python train.py --encoder_norm_position="pre" --encoder_mlp_ratio=6 --encoder_qk_norm=true --decoder_tie_embeddings=true
Rows from block 3 of the image encoder of a small encoder-decoder image transcriber, named by matrix and row number. Rows with one number belong to one neuron. Each number is 500 + 50 x the weight over its row's rms, rounded and kept within 0 to 999. All counts start at 0. Numbers have three digits each.
After each neuron's rows are labels from the 100 images, of 14976, where the neuron reaches its highest value: "patch colour" is the nearest of a few named colours to the mean colour under the peak. Only what is clearly more common there than usual is listed. The data: seven-segment displays showing three digits.
# fc1: MLP up (encoder.blocks.3.mlp.fc1.weight, 1920x320), inputs 192-255
# fc2: MLP down (encoder.blocks.3.mlp.fc2.weight, 320x1920, transposed), outputs 192-255

fc1.439:471427407457480571490572515593485416458472497564524513502503593485449531514641414538534433488542395514525436525578516516510495520520573598529480487499471492472484544510541488559488527533452522
fc2.439:572500439487588487480590372533454491435448439395532483531433593539484542415468483580463556422521578583462543513394542413488490455520395467534494516494551488392479507426435526536486442494530507
patch colour: brown

fc1.727:446413542497525608495498473537461425485446542470437531470465565401508527563558548435471461438528595598494469444512439469439441473426485436444553626482609468496545502557433552479424540509516583
fc2.727:564468455398460509405503492460427428490501498474521523570455540509493561479532494603595487584518492476510477581422596456509562561492449545455486415411449568481527452527415470517342511426483530
patch colour: brown

fc1.677:531454459481560503453484473470536478460505574582483501455419525484501574495496393457425319418473502495544493549487544427479585478509454490521487446491496542458569505487443511460438457498470521
fc2.677:495522445408451472525520455592542622558447523479508397503479552462386568533477477514549569487541580477457531442457533411513481517542388429548556502581558512407412420552505486501411446517497496
patch colour: brown

fc1.738:447428481457486458474510509536526440478583579589541499532490508508559518497468486508385458434504558544508404483464478471432539526512470509573532580523454470382493501500515493490482579465441424
fc2.738:563493411384441561389425466555455563500452591501504547513427562481478575477513464583594527549483567476547461524397547503459504547497437433541513462516460508559542439577491455472337446488474518
patch colour: green

fc1.61:506541492461535486486515449500569497414413507464509454592587457445481514425531475464502573497497523555548490497481486483523443554492536504473375555451590485380491497560429536521513534500513527
fc2.61:506513525487499505516525506496509502529451478483488527443549443546489631430578506540510444462537411473556547591566559527537519427527450543477571469523577441477552448503452462410591441453387441
patch colour: red

fc1.585:461371543491494532458532546469470453386496501519494517520485642469527518590558473461524501490560568518551494521431477568444545541472497484540527563521492414478501522528491441496496527460367532
fc2.585:602447444425397553457475464589404510475459524475456521489472501505423561502530519623512575562448490462495483564455553464419469512498418399521486449508482485570502475553457472487414450420478513
patch colour: red

fc1.594:527492504489490450545461442530517460495439620543523539435545494472513530444482529407547409399469514580478471423606459485529489520499448483496513447492464512497519558537446463461478511487416438
fc2.594:470409533458465494517522502513497511517529446545471503532506479490487471484509469511513471560515502458499468470588486492548505489566504450446564400618491531433478443548568421401560426512558472
patch colour: green

fc1.537:488417518461511564519503444576441514444577467486498551549463549436516491592479459543460454459517596574472472469494440437384497531526487420489565592469500383537511499540406500446495547467515465
fc2.537:550468459439392560427501491559471438476443543462539520489431541500471560510559469618545542597483480488568518532432564452467528530470450504543454438435472501561518429531423494530405489511472546
patch colour: green; blue

fc1.337:582509467533504525485508495497492432454472422579543487478418492494495514544518505512470422427439469500477549564453449409540570529489477555479564444580460495408485458557473516512426435570521448
fc2.337:456454425460447524561519447571470545588517425431519497462521515460396549463573480610506488456487535470412507421490545421513527432523383459529531495558508503457432527495442463543452430517503516
patch colour: brown

fc1.587:470437451463575506482575489543467419503477418541495489521457602495533521511555481392540483544497475479402608523522547443517519528490433557568580457607537604508494447507454442514530465497469602
fc2.587:562430471534510463525413502518495451509538451436525488518405549536537560531503501604550489459502535611494563429509584389522472509546454609476484484438585472416509502466485529468524461450589482
patch colour: brown; green

fc1.681:414470530502530471559491496498532452466484426557440524460495533511534548493468548482541409517395502429496465427509567484492508551419566465532498432560467515545559408504470478446526436433501469
fc2.681:574399450508521512444398493531502509537541507484562428488479430453563520526413440552515434449518537576482589484492584504474511444478450619500447408511563641475520536568454519498594482545612572
patch colour: green

fc1.413:544463468564506503536559535578515464566547454519494536441456357540517495541556514559484506450437430528454483616517466563493508535537470504443544421477403399483396549461502512508505468608479540
fc2.413:463540539468522533533523466486519441503366459578500377516589545506423508473509598557447518500483502439541560471476439499551507510401465453535572353533476416502476389502529482519493549516511526
patch colour: brown

fc1.415:516516493428482480447586416448497415438526508569494496573505524551532511447462584533565431508455462449469434533559530528553588559570476585484559432495482431576511443455470542530463559520444540
fc2.415:455493567516452516552537573470449527504484536501508556549498384539509571532473442497477438520466478526550489580542485539491510503520538530506556569527523447438433500617490565450551507525551532
patch colour: green

fc1.26:419385507486456647481530457482497515416525475439456459512580610484479486568534443503461481469591580490491487539471467483450505481398475426473563508532570415575502604544380433457458499468467575
fc2.26:619451453449427553469492534519453462470435497462503475455471486443470568505517510676485472580468463485521514587488571485464472494534497464499481433448514500543551495521436503486489506432466500
patch colour: blue; green

fc1.177:515471532492452422551532476475541382492556443459463594531433632482510545482517461564484527486524510602472463475481497458482419479510515512551548551463536511599494610500407625551499399564427525
fc2.177:542507557450500611496492503443528487523506483477573464556546535544584491520502435578568479507469504359538528596482649518587457482399491504453524484440471562565522412516444502457493530485368460
patch colour: brown

fc1.536:599490526507587409520591468471506523451531496441440600477433564540533495549427554449568448562459517574452458494563533462512513556487436457407506541533547588557515499494565505610512438490419543
fc2.536:549489440455568522445560505476501544455506510566419463499428535345452464497486571456545484467468488511533474412465568472527537527499459504396522512510583537488552513448554493546450443610580487
patch colour: green

fc1.695:479501464485559396485487472589581482415480555640506492400491569539534518493571475447541469501504473525583495514522467454509536470460461477540537443561489582535521512433553428575409463512493461
fc2.695:569428429412501504535484529522437479591461506487502432529398469540442614434499437622529500412519404510520544456494622474517544506547373507494505471509513504485547541449447524545428500551501375
patch colour: brown

fc1.734:508544428500521437532639499541497578484538521598513520540512599455492519538484502462428466382518549518557437529458532507468475451524416456597510498574521559470467526459493530526496499477462486
fc2.734:406465459468467445520499513557505498530486496514543501470560508397432496547555486640545493522526547457437546470432449464508387502487356458577494487549532499418475417596398496478410520459488498
patch colour: grey

fc1.583:530455480458502499492553447499498464500514475521518443533465555578532564532492454419373416393467520496509481559407522533508516476551434487541508490608471610440476593468512534519433535515462523
fc2.583:446498452470438470503498522524481559513448580496515504427488499453409497513562450628548578501505563354455504432476520469525400452538463427614483484549471531448403435573511465517405472494512532
patch colour: blue; green

fc1.241:461363458522485483488494478434564478586485478460534470490452468498545457510540560580560476533558398521503525498421504560534498569520609423541614420561522498420532484580410488390357480526483523
fc2.241:510441532477499528470442511534491466471647546562588476407454497454578499515444480412523490526536600591478518429528508455470466450445501579481479548452517522526611640533515507523587479506526525
patch colour: blue

fc1.221:476385503429455503479510525479484446412523513478440471502506581500570451607512464477423471526572598522548443545461479487420474514462542470538578537502459481495504564531482455417517575486437495
fc2.221:597510475419356547420426477563438537499459555510485533493469526449442549482507520609531566551517533434484500497462527418432500497514409416576492407503500481570533448557515423468393453457449528
patch colour: red

fc1.71:505491503499607505503486530497471613440484551530529424474389538435503581570455542456515507570498505514491482493492493512509463507439462501447450607454519516480512474497485465529489560483479481
fc2.71:537504521420552509478490465450518473534511461587444521485525557402469451525422534493542421482565521430519478500549527430551563509559525480426588455457541500544492568492555508535509449521480464
patch colour: green

fc1.506:514537563526460528467531460529567520507529479537512458443477419518493512509542519587421455502454512500564553605450519438495494517542454499456524477519402509470482564474410461502502470434568575
fc2.506:485527483550512453552586443490553517506494512429534446547601457555425499411451514468451518473469573515507428465514566593455556489452467536467525403508478457535418427516513548463571502486526478
patch colour: brown

fc1.659:487469428469461558476456484510501480479521509538505431432420450424618579508437531549512453517563468430509468519636425588520523536542477477573542482543565567515427458510474473455487497599440553
fc2.659:565485496446483496417404427462514529476487461639462552470490453479489491469523440552566453577461469470597533513488379462467484553488549393465419486544483467508520522439506469527487515461586531
patch colour: blue; green

fc1.310:440486481521505511536505537419520513530529538487525477480412403576560512483494477574425448435436560487470528587410439589420519480477498450476530475439450513503493519491454459507481522516533545
fc2.310:498531625496581481519543512529540422494476475513426451448557491517452516375451535589553487523422439494546546462533480521513550464490498513454546353514442474400455436558513514510575510528569542
patch colour: grey

fc1.295:499506485485547458610467607568541420459426486584496410508522516552536458456482416485477481465493486460481562480544455443567581512456574573507563474479424587483550522524485494549477507561517517
fc2.295:549452485545422478481478520539440506553512482518532525490475551500428564465589446617533457475450460547494514491574552447538498445563365382513442476521548478509483476493518453499495466466498429
patch colour: brown

fc1.622:521474471445488522528607511464449439441411506491518434471522587428499495538555490550507505498542507545509516548476461394404520556458490551546564519496630511451579534514462484463573471511507488
fc2.622:536445482459553543452522487505424399458464457488527412452465493486452557538485499597515503572499480459515582564493570422528481502536487434527435477416527471506522455476472496533443445453417515
patch colour: blue

fc1.308:486424430475526556524510462502455494517496455485540550557546475525511526455488568499427561514574458584490531544535486486407482532547480513577523542512495564499502486481530475553644493571532503
fc2.308:474474482451520503599458478502519457521491487515512580441435517426532523527518412459537437455413483456494457522566628464524528530504450522458466504392496514518523430526431525414425525500526496
patch colour: brown

fc1.666:414427450557524553619464481525565440549565448577512488483501560428453480458502552537580455559505477500454473502518525494536443530444521534524425552532449502458570463500496482485469390472536520
fc2.666:545334499478517533436417516517507467525547501503566448473543504485585518524473447498534416450500514500474568489479581495496505469484408589490540443492477602493524521576511529478541459528578525
patch colour: green

fc1.432:512607478505435513571466434475524556641489399484486500468494462566463504561517515536530521527582487548496480467458496445467486487519457520528455452505585488476534523516498462480518475398539593
fc2.432:515527527418533412577528553555484474483512449483512495586547559447476477444587498540429513513501518574534531458518573538492525503546566546530597372534508451522403402508493563529498529455490455
patch colour: brown

fc1.246:521432504417571459425477500559536459433544560507455519515510519450564462599475470481425434452565564566455449510474490505464459450523488451517490549567402420489502591529531488419493502452436498
fc2.246:592501510495358576426423467493473564520441518468522540469509544508464574505458560610539525550505523488454522481512512391483489446493421408523515439501495439587520436535499440490437519485495521
patch colour: green

fc1.311:474444529499639533561418532520496431418387482429583457481514474428462515492529539347500496452530475538454554591467460479459511480389578547596535491555555448515467489571432514589491498543430499
fc2.311:519480479410545514506473463511433521497507535572456442523459419550557583405516500565543459432522495537529519528537501526524554510541515546423525512453528497531570572489501451411589483561499511
patch colour: green

fc1.351:467461540473553545517445500541518415476542421515598450519557530510542493494480600530591447576505476449458446471491602478455517504410482442480498434471486514450527497487423467485534374448556515
fc2.351:532362506513479488458412509493569478565541549515590476520501564414612420541467492572578406495503491602512551501426559482540454474491372560496456434543563574596535505487542552478472483566482497
patch colour: brown

fc1.430:530526615354615476494517530507543497456553503551532508448480532548537443464544484498529398541497531587430492555506480486515549489427534455513482477461506635551481491478544451442467541548444556
fc2.430:499511457455507526523518599492573603546441470525384493449421568367449523481537439539499454499433437536528544450579510554519483485546463525456482496512562517540547464432578484596460455516491434
patch colour: blue

fc1.104:479446531390555511466490510555536494410477492552501506480486538417481491640471514488425416540585518599468521568475497472474462513484576424456518468453579410495535515582439413413480440419451502
fc2.104:606483436465521509423524507460492519536333465382509487498467498463484612509457504522497496548513485559513494489547563401511515481513415530494465475460512416544529408518509492528517508480487475
patch colour: red

fc1.105:511474454598544507574504455428468452540508504509499468514525423463420524377458518392557440367473570499489483475476481544486560506501497471540570447501461505466436595574484474494514566549467518
fc2.105:504445614494574522559521552463511499518516471577517397524553576519428467456529471521560489441502506471517554479517452508546486498515455483462602418577398444493397441543624470441519440585543558
patch colour: green

fc1.172:479502481377525510529578502474492498425537527491482470460524534415552521592512533574443464525526537559504522553492494407397485510508470526504536505507617492431525525477440422484552448482481503
fc2.172:563430468443544543396437517513462398483386448463547429464454510447463626503475503582546454590517499510524582511513503400533480463552456434524455479452514449522570409519499478515473469495442479
patch colour: green

fc1.170:576425479415427479480521520521521482374474502493497456457525614422499427565503395447474443499438504508454575556502516536480486518469392425398485557495488469532540495559524485428479512476475533
fc2.170:578498436475450515471475550474485524585368474454509549493452422527496552532422491547506459499442466510526512525608634508482512485563439541461554488492446473475404498569446528535498520507557543
patch colour: red

fc1.498:485440440505472528358505462449526465367502463447460525507556642480522508489537459521581457418448469493376507513572553530522539485525459476412515557570477440447473504484560522485459511467534515
fc2.498:556471519506518515585524538421547626541515480483533521416464410556509521521410495491477403496537572518531490557527507575536520479511493533455537527317490426583452417506444470488482550545511497
patch colour: green

fc1.140:515457546480559538511479499479451502454520523474427573538497582534579539485537482531546521533493512549506499429502529472433568477460519422484586572520480387569553579545519494489499463537426437
fc2.140:518580521482463550484523564425449511464442505530488546493543411587526554508477499460580530514486417502550491520550601501547489546525526547478465537386514447587474489450455572545494544378489541
patch colour: pink

fc1.730:522387494502493589485548482521511455478531452475462520449551508439490519613463433476417465528556508584476452532473485387434497512512491427490514538510537484517544577569443429479498497456483509
fc2.730:582432476432508522424509509467506481526423483452550523498463497482474635454478453596523420515484476513527570560512614509487506469532447498519510431441448447563499413549434524491447516456502498
patch colour: blue

fc1.569:511545538488545563527426519432451432501509438504597397529519460440465528515465563542527478513523452443550470546372518447463539566461482462545504478471498496534600389507427478448563467504602499
fc2.569:556452488480507533515443491480530492529585478464538445528535570525561510546485479574484441412444608625469579490434577512459512529465429549489512382524483597540519461541526571444487423512570635
patch colour: brown

fc1.62:508611474556572492462614472497630574496537573572459492542462522434519464511485483464543521539437491495440481540541418480551516578576454472554423537455561549513414444444448511522530517557416491
fc2.62:480454517457564563496448536490431499486560550589449516451559554341461412486490499535520480469565489487498478427516496554545532463527545396489589514635549540501529559545574555458449521562555437
patch colour: green; blue

fc1.281:520433514488520416481540516622545487445491431460514463487551554430509459513452421504437411523499511569497525477511495408475476567492558498483448471488649418494497530558439434451451447383439519
fc2.281:611472468457532487480509495488506496510365464458544509512497400512466617479487454573499378549483450491545535538533612491474535437515416511488531463483471445555446386499429528515539553538505430
patch colour: green

fc1.707:469477525424442557390596482476442469405421459503557480470508580486463448494575511454472525512514543572473536551495459519437490639478529476437505477523537466507560544551427431442456446431529578
fc2.707:593484497457465495454488485466450427491439375473486425444456522456476503602475495621526564571511521455515555541509609359457458494572471462527430508427518479470510478517525537533451459497462537
patch colour: red

fc1.665:453424499507441446563552477520513519465479500556475490464466485493469514566476551389505465501467507523535524515437441449529473533606450548481516534597479567468508623417494553600514493464499518
fc2.665:438440449457481501470442486498439557438485567507573484442534520349484520485560485652510529481486566439382511500478507407475433462535409428539505482510414464418506449576463461515396484499505560
patch colour: brown

fc1.315:415464519451491548425560396490604486405543438530518548463419520491551470532473545475440426511530619589530472397512500462495474480470543471483520596461512433495507474487418471457455551430475425
fc2.315:540533469387467451440474493529423508462364511473531525485447535430503591490538434597542532552515543469589529552485546429444507522532509472495400457423481453491523434502483480544427483456509582
patch colour: green; blue

fc1.568:533530476491631544461597493494503590443554538497550490481416544427461483521478553512527491554546551553435518492503442538475499530478513534424445563426513534584505462395467534529508526566403490
fc2.568:511444457461540522494534473486529465497484501608443463513474574364455462498517449497525398502511518471550506517572524513554551510591516440465599447561594501539475519523546461541492475536503441
patch colour: blue; green

fc1.492:483427477513507412576445502462502480592573516597428442490508541482454520425543535386585430427441594495551507372501536591500563491489424478529474432521554531503510527561544456522517545569448500
fc2.492:556377559451576543590524538503447495541521454483552443521484479475487517435465455527516486439449477491507522487586536512540529431542497538471576459563447462536427486600519509433531463560545490
patch colour: green

fc1.740:453550533495518480522474527559571433513477420500539482506397585516478557476560507457475474556552607498517507522475524415508549517563535548473538504531462663464464440439549520546483546530460485
fc2.740:421429396447450459458523515580462513469421511493479498491558589392425439432605502553511561472488500494403504476486448425488450507548446451502460482568474579470560529528468478558433461525488526
patch colour: green

fc1.612:479411512415516503445516467507461426421478519476455499480514641451544512593507451406456504482540579574529502520475449513457476528477548409524563549538521466459523537568461445455472530492438527
fc2.612:577456448414380534410427488508431512474444481493506525481464512449458561510508529604507551567531545447467497506469545396462484497535418444546505434480462503568540462567495448494374490460490550
patch colour: red

fc1.266:482420534501465369529513567566531515436536485564467489472558563441514543571496531486462472375500584609532451532535518504481441549456457436576526607454445512417553541539503504495434612527453537
fc2.266:575475420393421496503352482522459554537514526489485526576485494482496561522490499629568466452492516416505503528454510415510540543499435420501541458553461547554515438592517464517469564389503526
patch colour: green

fc1.494:528512545511477506476486455509528504486583457573559457464452454463482526492507504483430437416469381474445512546488464422542536502526451477515530417536494451490493477551491522526422370545456486
fc2.494:473489457465493548525490462555478502565427434449495483436557570473459533471566527528500472435430564453413574490488491498467556475480385463501574466571466493440504451512488472570426481581444512
patch colour: brown

fc1.108:424453517504553603439433476448490567484524429497422504531504547500465486470523498491444549543587585487452484465480477569438478570485543518460448488550509422498477551578457514497527574415440502
fc2.108:556466441374478463443512539525417470453396520540511520477446486479481621503548471614558522553451480459578446588446608508490484487544442517520463457407431505509487451519423460493419511467491511
patch colour: blue; green

fc1.745:497455569559479538490472477472464456486508533452503470481598536517617549534510555550495496434589501481566402447469492521435511550536464459542550449538530449499515437385478457491469512461514530
fc2.745:507475484487553481494425516472523485465638583572585464527545481531568477429440475493535463587515460516559474501472441521514559440426493549449454474579474580456528552503483520498540442522561557
patch colour: blue

fc1.262:483592559541496481459506507406483507477427558513460526551484523413597570448555532619592479500412524429455433583540493508495591467499498422468619481511455414481522511424459549495477516488514481
fc2.262:493510568501447534524508506386451531509493496539433567492533436547541547528411532442543443567480446541512490611562528532468498490532546508423509592373487465549445594520494525440503474421471577
patch colour: grey

fc1.220:521507516488546531409431534449459369565571504426521468504529544480495454611530538472505411439485396420496409509400499506496493532547544471499559532600452434499544425581518523501437493471593546
fc2.220:488534567483559493601477524483503501522585537568544496473549488578587544426465460510509396594531584504548532522540433533525551473479459580460472446502471479533577492523574503526503464608431592
patch colour: blue

fc1.296:431475493490583477508451416478569508465450500545581540456509576473550505448439587458505480426512517548360504444540459470564486504447421462487515532542475473460523500514473454469555505529482425
fc2.296:566496511504571501501491566472501515600513484478558397536461495498482471476512426524485415517431511529542521502463621574497547472574498585508521491501527585568599540491490520530539511597579527
patch colour: brown

fc1.166:456449499522438477443446550481476540534478440509477559454524504476573420584572500427516432475488421453526495526593589520512538550387448533538420429488468593556528507465414524537500476427547487
fc2.166:529440463500536448521599526507510524517488459449486486605480631506470443509546467469447433575416509588497495545511427533424458518582481467456436409538464564557528442429605526452462567544613506
patch colour: brown

fc1.639:482504552419518538505502533603573486495474481504514475508591538459624476444483450546560511537504472540419582486484529516531566447353552498531492488431594526523511441488492454427469598450523547
fc2.639:516481435476464535501481558485567594510475537531527428475457481453510514484530404611510412503447460484594524521599501575511433474574417466458588540486506542582474552542430497485445466521456438
patch colour: pink

fc1.48:458566604513510449536477453556403550419502576498521506476530423506503466461500437449405508436500478501506561515554593492430523512537477533490453577459528532499497472529546426424501566484519488
fc2.48:499591470517461546529518507580484478527442533471512557510452433587466524417560412484572528540517493477593439413403479530446453462435488549592526479444478490464418446484479515490479442570563454
patch colour: green

fc1.32:495511541513521469537413468490532534455439492479484414528470511494425436550530549429392494549459500557461395505495571516633533479455508475501481517555484535469450515451491463543509445502514512
fc2.32:446457437480518540554417439565492514513432566532486603524546417518522549445463484516487541441526442517528469543525498572462602483428527438476493491483512479498486477511449574351578539560576515
patch colour: green

fc1.723:516407536519478511467531443477446452429492475512504496460536567477589492574533485422554579468521517620500464521452527508452464499506513510493493613432539441504556528511403533482477573517583545
fc2.723:520429491425500510490523570503429451516484533459520536522470510516497597566510472608540561511505429474586542590471669466517549553471508465509418450428478546483500464536437526539403538388467552
patch colour: blue; green

fc1.422:533512527503542571523512538612504417446542466397560434559501553388475437505502583505520388500492471456576406526529426507374454564475494457507519456466502465509555453530529460469534446472535515
fc2.422:496342487550588456455429471465573460541499475484602477565482605520605462517473527537553421521484466608468488570417584413527510444495396503469417363604516525538511418467543491541494441542497527
patch colour: blue

fc1.24:524435469459474630478575466489493425431451449481475518430489654431538514605550480484480501485543533603494511503472451440412531599490584438525574564477555469464501492552405497462448484509520490
fc2.24:570447464462482513408550478483457405480462490478527476511420521500520574527498472619541525619498495487506565585450586454520470512502453505489435438408506501496521469521450495563398497440463523
patch colour: green; blue

fc1.233:500495571528443487524544551506556477554572532517460477514467544526448498458515555515472451536462402568539423464541474543562459430530550349439468526474497502529433645537621481526443532462472526
fc2.233:467496550536476563541468497547462513594523461511460508524509335614469510486417456477517542526442495496524503513539613483507546465515567466457499505469385496549414490456374530444617591489508439
patch colour: pink

fc1.548:517481434471505566486426515554596442478520492445498505512438503572557488473588472400540500520547392524486501561490534518525437521546524397544486488575502515487446549545543434455438588439536514
fc2.548:535531445562556437488499428559430497569484467449532518633511545540561564447495502590521533436439529532470456499441571474528473501492484516559485481432509478495525474439410520503447468446500461
patch colour: green

fc1.609:530546489462553516486487376514565448477538431534478425557525504462481450541396526476497468461538607583500464529448502473476446561478308481435511570501540540461536516494447522503527442449453598
fc2.609:469465484464530508449492507458580589446502514456563524468448636348522472472471507456529511424485615555418448536497546449568529464547515447466543552431466495488425438485607491527531440606478566
patch colour: brown

fc1.261:513497477510567450555588555554488517501440514557517486502501515491468513505481441450451452385529571427478427512438460449521525534542483517473553580618463429359537546512509493550506556519446428
fc2.261:449489413484458514482490485518472535515544532462532540486577576475438515514621510655542527494481520410434503487446486441464439488531328443545556512599502540455461482565451472492393446457453493
patch colour: brown

fc1.286:403466572493458475533568467498391478410496554422400532500465516515585458554578505512541605446526525604484494519444506538405456451481482527500513519453542440472452617521451594521446521483461508
fc2.286:566481498496493521574473581492503443530495549490600467539488530546488603510502409505569443554524504393553545528419578458525489500500510502529535461442472593514525478565501531506392579523504502
patch colour: green